{"arch": "unet", "model": "image denoising model", "dataset": "rendered solids tumbling over patterned floors", "train_examples": 97500, "image_size": 32, "crop_scale_min": 0.8, "horizontal_flip": false, "color_jitter": 0.1, "task": "denoising", "loss": "mse", "noise_std": 0.4, "norm": "batchnorm", "hidden_act": "relu", "widths": [64, 64, 128, 256], "blocks_per_level": 2, "block": "plain", "attention": false, "upsampling": "nearest_conv", "init": "kaiming_normal", "optimizer": "adamw", "learning_rate": 0.0014, "beta1": 0.9, "beta2": 0.999, "eps": 1e-06, "max_grad_norm": 0.5, "l1_shrink": 0.003, "cautious_weight_decay": true, "max_steps": 26600, "batch_size": 256, "epochs": 69.8, "lr_schedule": "cosine", "final_lr_fraction": 0.1, "warmup_steps": 1330, "weight_decay": 0.04}
Rows from block 5 of a small image denoising model, named by matrix and row number. Each number is 500 + 50 x the weight over its row's rms, rounded and kept within 0 to 999. All counts start at 0. Numbers have three digits each. After the name is the row's rms in percent of the matrix's.
After each channel's rows are labels from the 100 images, of 14848, where the channel reaches its highest value: "lies over" is the class under the peak. Only what is clearly more common there than usual is listed. The data: rendered solids tumbling over patterned floors. In brackets: how many of the 100, against the usual share in percent.
# conv: 3x3 conv (model.enc.2.1.conv.weight, 128x128x3x3, each kernel summed), inputs 0-63

conv.10 096:522435492423637501368595573508534534458487431390502512499505489494458490532532511452375554438517576521496477494489505520543596496512522451498434575521501478562470494515631542449471452401481548
lies over: sphere (29 vs 1.1)

conv.40 100:374559502478503530589401520514470440429518526525499447492550513366462504548492583515625526561493600483504551490542484492609558510417485631490527469505469518481461500500529508446445420549507631
lies over: sphere (37 vs 1.1)

conv.28 107:587553497488474439482524595520556524483458468523478537498523444390506511457552468517654368534539557495543553499535468430572479569545444333500503606512591566546460489520541487483542439495533433
lies over: sphere (32 vs 1.1)

conv.106 113:443551494426465549505442452506491480360417496513529460502499580470489485513449291439476495522469488507498483501515546493537531511464565508523492470514558595478468506515353497455514391496532444
lies over: bumpy ball (39 vs 1.1)

conv.117 100:564504500485598504519565558524466542495418442468505548500508580470542499473407456539494541486493503523506453499527518371541472474435480529503487444550485472548454494489650563512531459332433616
lies over: sphere (34 vs 1.1)

conv.58 102:511674500376554523502525513473515524433485456466464415489456466438560470432543428491334454488498496524471455496466485406549455524580523443494491499400495472499499501580527479529552466498510493
lies over: spring (53 vs 0.9)

conv.79 095:542633499426511584512509487540507440535489517437493518497508561509514531589566535534379567525538484495442510508427530532459530527552524483499429505438380507377514501462442448464510504477561595
lies over: spring (59 vs 0.9)